config.yaml
crop_scale_min: 0.8
horizontal_flip: true
vocab_size: 54
max_steps: 7200
lr_schedule: "step"
Rows from block 9 of the image encoder of a small image captioner, named by matrix and row number. Rows with one number belong to one channel. Each number is 128 + 24 x the weight over its row's rms, rounded and kept within 0 to 255. All counts start at 0.
After each channel's rows are labels from the 100 images, of 14976, where the channel reaches its highest value: "responds to" is what is common among them. Only what is clearly more common there than usual is listed. The data: drawings of small networks of dots and links. In brackets: how many of the 100.
# convs1: grouped (8 groups) 3x3 conv (encoder.blocks.9.convs.1.weight, 144x18x3x3, each kernel summed), inputs within the group 0-17
# convs2: expand pointwise conv (encoder.blocks.9.convs.2.weight, 288x144x1x1, transposed), outputs 0-95

convs1.31 [ 94 130 127  85 137  77 127 127 116  83 120 135 103 125 103 123  95 128]
convs2.31 [120 111 165 116 150 133 167  86  86 125 122  86 144 115 114  78 118 142 140 143 117  89 119 131 129 152 172 119  69  98 108 110 178 107 103 111 122 139 138 161  95 136 103  93 148 136 148 115  81 126 127 130 135 147 141 168 156 145 161 112 136 130 130 105 143 126 173 122 128 155 143 121 115 147 147 158 121  64 109 161 126 155 128 126 172 161  99 122 137 130  86 105 127 115 112  98]
responds to: eight dots (50); ladder (36)

convs1.28 [147 158 117 136 164 123 147 165  99 103 118  98 116 151 165 152 155 114]
convs2.28 [144 157  91 105 129 125 110 156 162  97 122 149 102 133 104 107 116  70  95 115 142 115 124 116 147 131 138 149 143 123 128 125 129 144 144 165 152  81 107  79 137 129 103 158 121 129 145 128 159 127 127 157  93 177 156 104 127 135 139 112 143 127  93 148 129 112 106 113 104 152 114 140 142 102 107 112 160 151 144 107 122  98 106 129 106 115 159 142 116 150  83 172 147 110 145 116]
responds to: nine dots (51)

convs1.84 [ 96  74 112 121 131 126  93 100 104 107 119 113 141 113 137 132 126  81]
convs2.84 [150 138 142 120 144 143 124 144 109 127 136 113  88 143 100 133 140 160 110 130 150 128  95 138 116 120 120 135 138 163 109 115 148 133 192 108 142  97 140 152 144 130 153 130 130 113  85 185 137 125 130 209 144 157 121 122 141 113 162 108 183 143 133 102 120 121 109 153 133 133 161  78 124 110 110 113 128 168 131  63  97 143 101 139 129 111 104 141 161 126 124 119 182 122  95  98]
responds to: two groups (54); nine dots (45)

convs1.78 [107 135 110  95  75 143 129 104 111 106 117 123  85 127 116  85 118 127]
convs2.78 [123 109 135 142 151 123 129 103 125 118  89 152  95 122  86 132 148 117  99 120 124  97 118 109 130 107 154 138 137 122 113 127 115 150  69 128 175 107 146 171 113 134 141 134 147 132 129 136 120 138 123 113 171 122  98 123 138 115 177 114 145 128 129 101 105 150 148  99  68 152 132 142 120  99 122 142 114 124 124 193 127 130  94 112 133 107 122 107 107 125 142  99  93 129 129  96]
responds to: random links (29)

convs1.68 [ 90 137  89 136 104  79 134 139 111 153 116  87 106 103 136 135 141 132]
convs2.68 [117 142 129 188 114 127 130 156 122 106 113 144 114 153 115 140 156 101  89 141 135 141  98 146 147 135 135 169 133 158 125 122 113 102  82 130 151 122 163 157 114 146 145 131 148  93 126 136 141 119 132 114 136 117  92 143 144 126 138  98 162 136 134 123 123 126 112  81  98 167 151 131 142 141  91 131 154 127 138 227 126 135 113 127 155 121 155  72 164 120 108 131  92 129 165 119]
responds to: complete (52)

convs1.89 [113  98 108 129 146 100 125 126 124 133  96  87 147  71 106 149 114 113]
convs2.89 [155 130 149  88 162 125 124 140 121 106 105 125  76 166 106 133 154 111 108 120 165  77  82 118 142 122 162 111  93 143 130 120 125 124 114 136 155  86 173 140 118 143 147 108 143 134 113 164 112 151  79 164 144 117 110 134 188 163 121  90 164 118 133 128 129 123 136 127  82 173 147  96 143 123 124 139 128 176 148 153 113 153  89 154 124 113 137 115 106  91 104 141 144  56 110  84]
responds to: star (57); nine dots (39); teal dots (27)

convs1.59 [156 170 130  85 133 142 117 114 133  96 130 109 125 137  92 137  78 129]
convs2.59 [120 153 163 154 150 133 159 139  86 123 154 127 129  85 100 128 118  96 104 142 148 140 115 101  88 155  95 163 136  96  73 120 122 101 121 136 126 168 114 135 127 132 115 117 133 174 164  85  99 161 121 165 131 142 146 141  64  94 167 106 139 159 126 110  94 154 127  95 192 119 117 161 100  92  88 130 130 163 126 117 160 101 136 129 157 148 131 111 141 133 102 133 105 171 113 109]
responds to: grey dots (34)

convs1.139 [173 135 133 112 132 114 123 105 106 160 113 109 183 105 122 148 150 101]
convs2.139 [117  88 120 139  98 158 130 174 105 136 119 109 121 136 150 177 155  82 151 122 138 106 159 137 128 134 169 128 147 129 117 149 178  97 120 120 173 180 129 126 135 107 112 123 142 124 140 116 114 149 145 101 107 105 148 120 135 116 124 201 123 144 120 124 100 145 105 101 121 155 171 136 128 163 149 149 155 118 173 133 151 179 110 104 148 157 118 125 112 150  81 150 102 158 158 125]
responds to: complete (34)

convs1.74 [116  87 122 131 163 104 102 142 144 147 113 120 152  78 100 151 113 112]
convs2.74 [171 145 138  93 143 110 143 155 126 108 100 122  85 150 109 135 128 113 104 131 149  69 107 136 137 129 164 118  93 132 122 133 134 125  99 162 156  81 173 127 135 138 130 122 137 129 139 142 110 151  74 139 164 117 102 141 194 159 108 129 146 135 132 130 135 113 131 110  56 160 138 103 162 139 114 120 146 153 150 176 108 115  83 148 130 133 123 112  90 105 120 135 130  71 109  97]
responds to: chain (31)

convs1.70 [133 144 142 108 158 149 106 184 112  95 146 135 110 149 123 136  94 158]
convs2.70 [129 163 179 143 165 113 173 131 112  90 172 109 130 123  72 109 129 146 122 162 154 142  99 112  85 163 138 180 111  98  71 113 134  94 119 124 118  87 126 123 104 164 115 121  64 145 144 110 144 169  83 151 133 116  98 165 145 148 138 139 110 155 101 129 137 159 139 101 133  94  98 184 139 133  90 106 166 104 168 110 137 109 155 137 148 156 141 143  58 123 120 133 133 119 121 110]
responds to: two groups (32)

convs1.44 [121 113 115 125 103 105  96  92 145 152  86 120 170 147 139 107  97 140]
convs2.44 [136 152  71 129  66 115 130 130 129 170 145 159 107 142 122 131 169 121  82 146 140 173 148 138 154 129  90 124 159 134 160 148 136 131 135 136 108 156  71 145 114 156  91 126 115 108 107 121 117 124 185 133 144 181 152 137  98 110 141 108 150 179 137 135 128 134 108 125  63 126 123 131 143  96 110 171 139 131 115 120 135 138 111 129 131 136  99 167 152 110 143 135 132 133 121 157]
responds to: complete (49)

convs1.40 [128  88 129 120 164  85 109 144 127 132  99 128 176 142 123 132  97 152]
convs2.40 [118 111  79 169 116 120 140 125 116 155 127 157 162 137 165 122 168 141 118 163 105 143 135 136 144 151 115 113 141 138 171 147 124 113 132 157 102 170 128 200 132 153 110 159 136 143 130 143 133  84 172 138 110 151 143 148 105 123  92 105 137 136 130 151 123 148 102 134  94 134 128 126  98 148 132 144 190 137 165 110 126 139 137 105 127 136 133 141 143 111 135 101 131 130 100 110]
responds to: wheel (34)

convs1.93 [127 124 118 115 131  75  70 124 137  94 122 127  89 125 134 103 122 108]
convs2.93 [152  78 133 104 155 137 129 104 151 145 132 134 111 138 127 133 109 136 200 106 111 110 150 160 151 103 157 144  95 128 143 131 140 179 122 132 157 133 163 158  92 138 148 130 163 144 127 135 108 107 140 131 129 157 135 126 139 164 129 132 132 108 142 118 157 112 158 180 136 164 169 117 120 126 167 149 111  76  82 128 113 185 121 159 118  94 123  85 168 112 105  83 138 115 122 156]
responds to: eight dots (49); ladder (44)

convs1.91 [145 165 160 101 138 119 104 152 136 111 148 142 109  93 139  88 130  92]
convs2.91 [107 155 160 138 112 130 157  91 116 174 122  87 137  85 129 126 147  92 113 194 123 130 117 110  75 171 146 127 127 105  77 123 137  97 139 163 105 166 119 141 120 134 111 112 122 152 157 100 106 155 119 152 125 145 162 129 151 106 131  94 103 225 116 136  81 162 108  97 145 103 103 154 120 105 101 124 179 146 129 128 137 125 145 142 134 113 111 150 132  91 158 137 118 119  90 123]
responds to: brown dots (29)

convs1.109 [110 151 124 174 150 132 153 141 114 129 123 166 141 143 131 146 119 188]
convs2.109 [130 161 109 135 128 103 145 130 145 112 143 161 117 112  99  87  61 102 133 144 152 149 129 118 142 149 143 164 131 112 119  86 103 139 164 117 134 152 105 105 149 123  82 117  97 152 178 128 151 104 159 146 141 140 132 134 104  90 148 100 129 145  92 139 137 112 118 108 130 146  95 132 120  95  88  88 154 149 128 112  84  80 130 127 120 100 159 102 117 132 121 139 164 130 132 112]
responds to: nine dots (41); complete (36); grey dots (29)

convs1.25 [122 115 149 102 140  95 133 127  86  94 123 102  86 124 117 159 113  95]
convs2.25 [134 137 151 161 106  99 105 133 139 152 139 127 129 128 121 135 152 131 120 106 140 128 166 170 118 112 145 155 160 173 123 173 148 141 118 113 127  76 135  90 134 147 108 137 112 111  91 149 112 129 135 114 134 127 148  96 139 115 138 141 143 104  91 144 138 132 106 103 126 136 162  89 103 136 144 154 150 125 173 137  75 137 171 128 104 148 133 149 119 125 126 169 103 137 147 127]
responds to: nine dots (37); grey dots (25)

convs1.38 [131 109 108 167 125 136 129 133 131 128  58 127 132  97 164 102 140 120]
convs2.38 [123 145 150 157 117 120 107 136 130 130 132  88 129 134 129 124 124 106 113 138  91 139 105 121 141 139  68 165 150 132 118 116 128 114  92 142 140 130 129 135 142 108  99  92 122 153 153 145  97 123 119 110 125 191 124 133 146 124 143 107 203 160 116 131 134 158  61  80 211 108 141 106  91 109 126 113 122 137 130 163 117 115 146 105 140 142 131  78 150 136 125 120 100 146 122 105]
responds to: random links (31); complete (31)

convs1.100 [138 138 126 103 137  89  79 137 143  97 128 131  94  98 145  89 142 116]
convs2.100 [148 111 143 125 129 140 131  78 106 141 146  94 147 132 137 100 128 158 164 142 141 125 114 118 126 144 151 127  76 112 130 126 153 113 160 139 107 168 146 128 125 140 108  99 161 144 144 139  95 131 126 139 128 130 175 153 139 166 131 116 103 137 138 101 157 142 148 163 110 131 140 123 117 156 168 146 129  96 107 117 123 131 126 153 163 151 111 105 153 108 107 117 123 107 125 115]
responds to: tree (32)

convs1.53 [140 164 100 145 119 162 119 111 161 152 148 148 122 165 164 147 155 130]
convs2.53 [113 148 176 156 193 128 137 152 135 115 181 114 142 122 100 106 130 110 102 134 205 132  99 122 112 118 102 194 128 135  95 124 124 142 137 124 116 135 134 121 133 126 123 137 142 119 111 151 152 113 112 153 174 181 132 134 119 121 155  90 208 128 130 109 121 130 137 131 134 123 145  94 120 120 115 106  75 129  93 102 117 146 137 144 127 128 124 101 185 140 129 133 138 126 151 103]
responds to: complete (97); nine dots (67)

convs1.47 [128 133 111 110 155 140 121 120 119 110 119 125  90  68 134 116 100  81]
convs2.47 [ 97  80 150 128 116 146 127 130 149 179 107  95 120 170 117 156 124 128 132 133 115 185  95 125  95 123 104 133 161 162 146 150 108 108 157 144 103 105 168 130 102 135 145  73 164 125 101 107 101 127 121 115 114 130 131 147 127 132 118 118 120 163  92 126  85 143 153 155 123  99 119 141 117 142 172 137 176 100 109 125  71 133 102 132 131  76 126  87 154 128 178 143 162 175 125 142]
responds to: nine dots (50)

convs1.143 [ 86 112 110 119 109 113 102  95 110  68 117 118 113 111 129 111 106 115]
convs2.143 [128 147 139 115 150 173 134 117 157 143 155 197 128 128 121 138 129 142  93 100 105 125 156 157 124  99 105 144 152 148 133 140 124 145 187 128 141 110 139 106 136 112 170 200 158 124 124 149 127 125 131 135 153 111  95  91 112 101 137 146 118 128 129 120 132  92 175 152 118  79 139 102 147 118 114 131 108 159 104 107  94 115  74 140 104 108 149 176 103 140 183 171 178 104 116 138]
responds to: star (30)

convs1.72 [121 116 132 171 167 134 123 140 124 139 136 167 177 106 109 165 121 119]
convs2.72 [125 128 120  95  78  75 134 112 131  78  58  76 142 148 153 129  82 110 116 136 113 103 166 129 131 132 145  99 122  83 133 123 128  99  94 146 138 125 144 114 140 107 115 110 119 147 158 126 134 158  56 108 149 122 122 144 155 137  97 168 109 133 142 155 117 136 124 156  88 168 102 133 128 122 145 106 167 118 120 163 114 115 154 116 132 144 143 118  82 126  78 133 113 112 113 121]
responds to: complete (74); nine dots (45); brown dots (32)

convs1.48 [105 125 139  91 173 112 142 103 131 101 102 150 115 121  94 112 118  88]
convs2.48 [124 104 110 158 160 124 134 176 110 141 156  97 160 146 118 163 137 162 117 129 107 138 107 126 120 139 127 114 132 142 161 134 135  93 164 157  85 120 133 123 121 125 103 106 180 128 100 124 109 158 128 125 116  94 134 153 129 136 102 122 130 140 106 100  80 110 144 165  93 143 125 137 133 181 176 121 162 121 131 107 119 113 100 102 165 139 116 156 149 106 142 128 147 137 131 128]
responds to: ladder (27)

convs1.96 [128 123 150  94 150  93 104 144 139  98 161 113 115  86 114  93 108 133]
convs2.96 [131 184 153 138 141 106 175 127 102  95 149 119 142 121  97  98 139 131  47 154 123 109 109 103 100 159 115 150 108 109 104  94 135 103  97 113 137  83  93 136 112 143 129 145 107 142 150 104 122 182 105 136 153 118 131 150 121 133 149 126 113 132 135 127 117 162 108 109 164 119  94 159 114 139  85 126 135 162 150 156 159  88 172 133 124 150 121 161  96  91 117 117  91 150  93 105]
responds to: brown dots (31); grey dots (27)

convs1.135 [ 90 126 108 106 111 101 146 103 109  81 111 104 114 104 113  99 150 114]
convs2.135 [164 100 181 130 152 140 143 131 139 141 158  96 111 143 119 109 112 142 199  95 119 144 128  98 116  95 124 152 112 114 105 130 124 155 112 137 119 147 170 141 100 175 147 106 113 127 114 128 107 137 106 133 134 106  95 160  96 193 131 146 101 142 151 115 132 148 136 134 166 121 149 150  78 122 148 148 122  97  92 116 122 141 136 157 122  92 152 107 131 109 117 101 119 166 107 198]
responds to: tree (29)

convs1.115 [150 120 163 162 136 146  91 177 141 124 165 132 146 138 145 134 154 145]
convs2.115 [104 162 162 195 172 156 147 101 121 139 116  98 134 116 136 136 122 137 141 179 164 114 115  98 108 168 177 140 116 130  68 115 135  80 132 187 115 168 163 150  71 166 132 106 114 153 145 113 147 158  98 129 104 127 152 147 154 157 108 122 128 171 126 115  79 143 116 143 141 123 126 159 124 162 121 125 156  98 113 129 154 136 137 117 161 126 133 109 142 104 152 101 119 122 112 138]
responds to: nine dots (46); wheel (41); complete (39)

convs1.11 [148 111 101  92  99 113 127 114  62 133 120 130 142 113 122 131 107  96]
convs2.11 [161 129 132 154 144 144 135 146  93 142 126  75 138 166 124 135 179 178 130 148 141 100 114 143 128 140 117 117 119 169 121 110 157 118 102 157 129 107 171 156 131 141 109  99 132 110 104 200 114 135 126 165 125 139  97 140 177 138 102 134 148 127 141 108 133 117 106 134 103 138 158  69 134 160 113 129 133 115 136  90 131 137 113 150 154 139 137 143 104 120 102  94 140 107  86 108]
responds to: complete (50)

convs1.105 [143 136 100 164 111 147 156 105 136 154 130 132 159 165 146 165 135 163]
convs2.105 [107  91 105 146 109 127 120 173  58 107 110 114 159 157 144 184 143 137 159 134 124 118 136 143 137 147 160 140 138 137 124 132 159  61  87 132 158 146 123 144 122 141 136 118  97 127 126 116 169 142 132 107 113  88 149 121 140 120  83 187 125 126 126 137 112 134  98 108 114 178 132 132 127 166 149 155 141  88 160 164 158 156 145  88 150 180 130 113 134 132  73 121  91 142 162 140]
responds to: loop (29)

convs1.56 [120 152 131 108 154 133 106 103 107 128  87 127 107  84  95 105  94 112]
convs2.56 [153 140 134 117 134  78 145 115 125  87 150 127 110 113 102 123 119 121 118 106 107  94 161 146 132 112 183 109 121 119 126 129 145 139  85  91 101 135 125 106  82 186 167 159  76 126 125 113 138 180 113 103 147 113 102 130 133 157 160 143 110 153 110 153 133 150 102 130 146 125 147 115 108 115 120 126 108  91 117 140 163 136 144 118 104 131 147 123 163  97 140 143 113 147 122 136]
responds to: wheel (28)

convs1.121 [164 100 108 122 106  78 103 110 156 132 102 144 121 158 110 108 116 108]
convs2.121 [161 104 113 114 121 144  91 150 129 171 139 129 122 129 146 177 118 107 130 126 146 138 161 149 142 117 118 171 163 176 131 155 142 134 117 148 143 130 115 110 142 110  95 111 126  97 101 146 118 101 144 101 103 150 114  88 145  89 102 116 131 124 123 130 137 118  92 115 117 122 170 121 130 127 164 156 198 126 107 140  73 162 135 144 111 150 181 102 128 132 126 137 112 125 161 148]
responds to: nine dots (37); brown dots (31); grey dots (28)

convs1.129 [ 94 105 111  93 137 129 101 138 149 117 128 110 100 118 132 100  70 108]
convs2.129 [164 104 131 114 154 113 134 112 108 103  87  67 143  90 136 126  97 143 122 150 156 117 112 126 111 153 107 115 118 116 119 110 165  94  81 156 137 115 139 159 155 114 157 107 139 135 160  98 136 144 111  96 110 157 129 144 154 152  78 143 128 145 147 137 107 155 108  99 157 136 139 144 128 155 136 130 186 132 129 173 165 158 140 140 150 150 142  99 124 131 101  94  93 141 121  83]
responds to: two groups (32)

convs1.51 [106 126  80 118  86 116  82 133 112 117 110  88 110 115 113 117 112 121]
convs2.51 [136 118 138  97 117 129 172 136 154 140 128 147 101 117 119 129 107 124 105  97 150 149 113 108 143  86 148 144  76 106 159 123 115 165  91  92 117  93 149 114  99 160 155 134 144 143 117 128 127 143 130 164  95  82  93 177 142 179 153 148 124 111 135 111 112 126 194 128  98 178 130 129 132 162 115 129 109  93 139 183 124  90 119 123 108 132 103 111 124  63 120 123 116 124 120 146]
responds to: loop (27)

convs1.60 [135 112 152 115 122 118 160 147 144 105 162 150 140 175  87 149 147 153]
convs2.60 [131  92 130 146 104 118 128 180 127 176 145 128 124 150 143 199 148 168 157 167 103 129 148 142 105 121 157 133 113 165 132 223 106 124 141 190 114 139 138 152  83 172  89 127 124 115 109 135 122 129 114 141 147 138 136 131 150 170 101 148 146 122 122 123 108 135  93 124  67 169 149 121 100 135 197 156 153 132 136 135 111 134 152 144 124 149 139 100 136  99 120 114 142 104 125 154]
responds to: grey dots (32); white dots (25)

convs1.87 [ 82 136 113 103 102 142 127  94  98 101 117 117  98 120 106 102 116  95]
convs2.87 [ 88 138 103 140 146 133 137 122 145 104 111 146 139  94  98 134 110 101  88 126 176 122 135 144 160 122 132 140 135 107 133 119 108 101  89 104 161 122 116 164 133 107 161 115 142 123 127  96 139 131 110 109 166 134 114 135 104 122 170 133 114  97 147 123 106 125 179 121  71 146 101 161 120 162 127 116 120 123  84 173 147 129 104 128 142 103 121 142 119 127 157 121  86 157 147 139]
responds to: laid out on a circle (93); complete (79); nine dots (49)

convs1.103 [170 108 108  97  89 107 111 111 120 102 111 124 105 101 121 111 144 166]
convs2.103 [133 102 107 107 107 108 140 108 131 150 103  95 194 137 151 144 128 199 121 112 102 108 177 124 143 122 130  92 150 120 110 175 141 143 110 172 104 130 115 104  99 176 139 139  74 126 130 121 164 145 116 105 131 144 111 121 128 102  89 119  70 124 126 132 152 144 107  81 134  91 154 148  96 135 121 148 160 112 120 130 136 110 216 128 123 117 132 143 107 125 127 144 132 133 114 192]
responds to: laid out on a circle (94); chain (50); dots: nine (47); loop (44)

convs1.27 [ 85 134 127  92 122  95 138 136 127  94 119 134  97 126  93 110  83 117]
convs2.27 [114 124 147 113 159 112 154  68  99 116 108  78 152 114  96  89 141 139 118 128 128 104 114 123 102 144 195  98  81 109 103 112 193 124 115 124 110 142 133 151 112 126 105 106 156 131 152 116  94 140 116 135 137 154 133 167 171 133 154 118 127 127 141  84 164 123 150 131 120 143 146 113 113 158 109 144 120  82 100 138 132 158 139 135 154 157  81 133 127 128 110 116 132  91 110  78]
responds to: eight dots (51); ladder (30)

convs1.130 [ 94 106 153 126 142 137 140 141 153  96 136 133  54 125 115 136 133 136]
convs2.130 [128 174 134 126 125 106 162  58 147 133 156 129 131 142 106 113 129 145 127 130 122 120  99  81 103 151 156 129  72 104  99 132 126 119 117 179 113 130 114 109  77 196  96 120 121 145 142 128 137 170  80 117 120 163 108 161 189 157 108  94 145 153 126 155 162 119 127 110 119 113 113 148 158 117 104  97 135 113 123 146 128  86 117 116 107 106  79 103  74  78 111 118 114 105 108 155]
responds to: five dots (40)

convs1.22 [162 156 145 139 165 112 131 146 106 121 138 131 149 157 146 181 157 141]
convs2.22 [144 104 154 149 138 136 138 209  92 145 161 118 156 156 128 166 159 132 106 146 154  95 135 138 102 133 166 118 115 151 134 164 159 116 136 124 106 128 108 122 128 107  90 137 148 130  82 124 125 153 110 134 148 150 149 125 167 150 133 167 128 134  87 110  84 127 130 121 119 125 155 102 122 151 130 142 140 153 163 116 125 138 117 118 126 166 124 161  84 156 103 110 115 132 140  96]
responds to: brown dots (26)

convs1.102 [128 114 151  81 121 109 118 134 133 101 118 123 109  66 129  88 114 126]
convs2.102 [123 185 143 133 124 120 179 101 121 119 114 131 130 113 135 117 121  96  82 156 122 127 115 106 107 159 108 106 119 124  80 125 115 110 105 178 155 122 133 125 130 138 164 121 105 170 146 103 133 169  76 122 118 144 110 145 150 115 120 108 116 201 165 144  95 140 107  94 173 110  99 150 117 115  87 109 163 141 120 163 183  90 147 117 124  96 129 114  97  98 132 131  86 118  62 143]
responds to: wheel (26)

convs1.80 [ 94 154 121  97  78 108 118 101 109 110 126 103 102 128 116 104 115  97]
convs2.80 [114  85  90 122  82 108 107 117 103  99 112 187 166 140 136 122 150 127 109 115 124 101 145 158 132 124 129 123 157  97 142 141 141 119  92 116 184 139 111 169 139 104 128 157 117 127 134  93 119 139  90  85 138 137 125  94 115  97 134 154  88 127 141 141 104 149 116  98 105 151 115 162 114 149 152 119  91 136 112 169 160 135 120 102 123 184 136 130 122 137 144 110  75 125 119 107]
responds to: five dots (40); random links (32)

convs1.42 [124 139  87 127  98 126  80 157  99 126 141  90 155 134 120 126 116 162]
convs2.42 [134  88 136 137 144 144 134  58 145 133 146 117 152 102 129 141 124 159 137 113 191 129 144 143 115 131 103  98  97 116  98 116 170 114 136 143  87 145 154 143 172  88 107 116 137 100 136 110 146 102 120 134 109 148 125 155 127 131 135 148 138 125 119  96 129 135 150  98 140 125 150 127 117 155 149 143 122 122 100 162 118 166 163 147 160 150 126 148 155 142  91 101  95 125 179  77]
responds to: wheel (39)

convs1.85 [118 141 102 117 131  83 126 121 127 132 105  85 118 105  77 118  89 135]
convs2.85 [173 158 171  92 146 131 154 145 143  88 114 110 120 149 109 123 111 141  97 130 155  94 117 139 139 126 152 108  80 109 153 143 130 114 127 146 154  91 108 108 139 135 120 137 164 141 136 123 120 116  80 149 134 180 127 129 178 130 158 110 172 111 148 119 149 119 128 143  99 161 141 125 134 125 103 129 103 206 112 151 113 134 115 157 125 106 113 168 140 107  98 143 170  67 120 126]
responds to: star (53)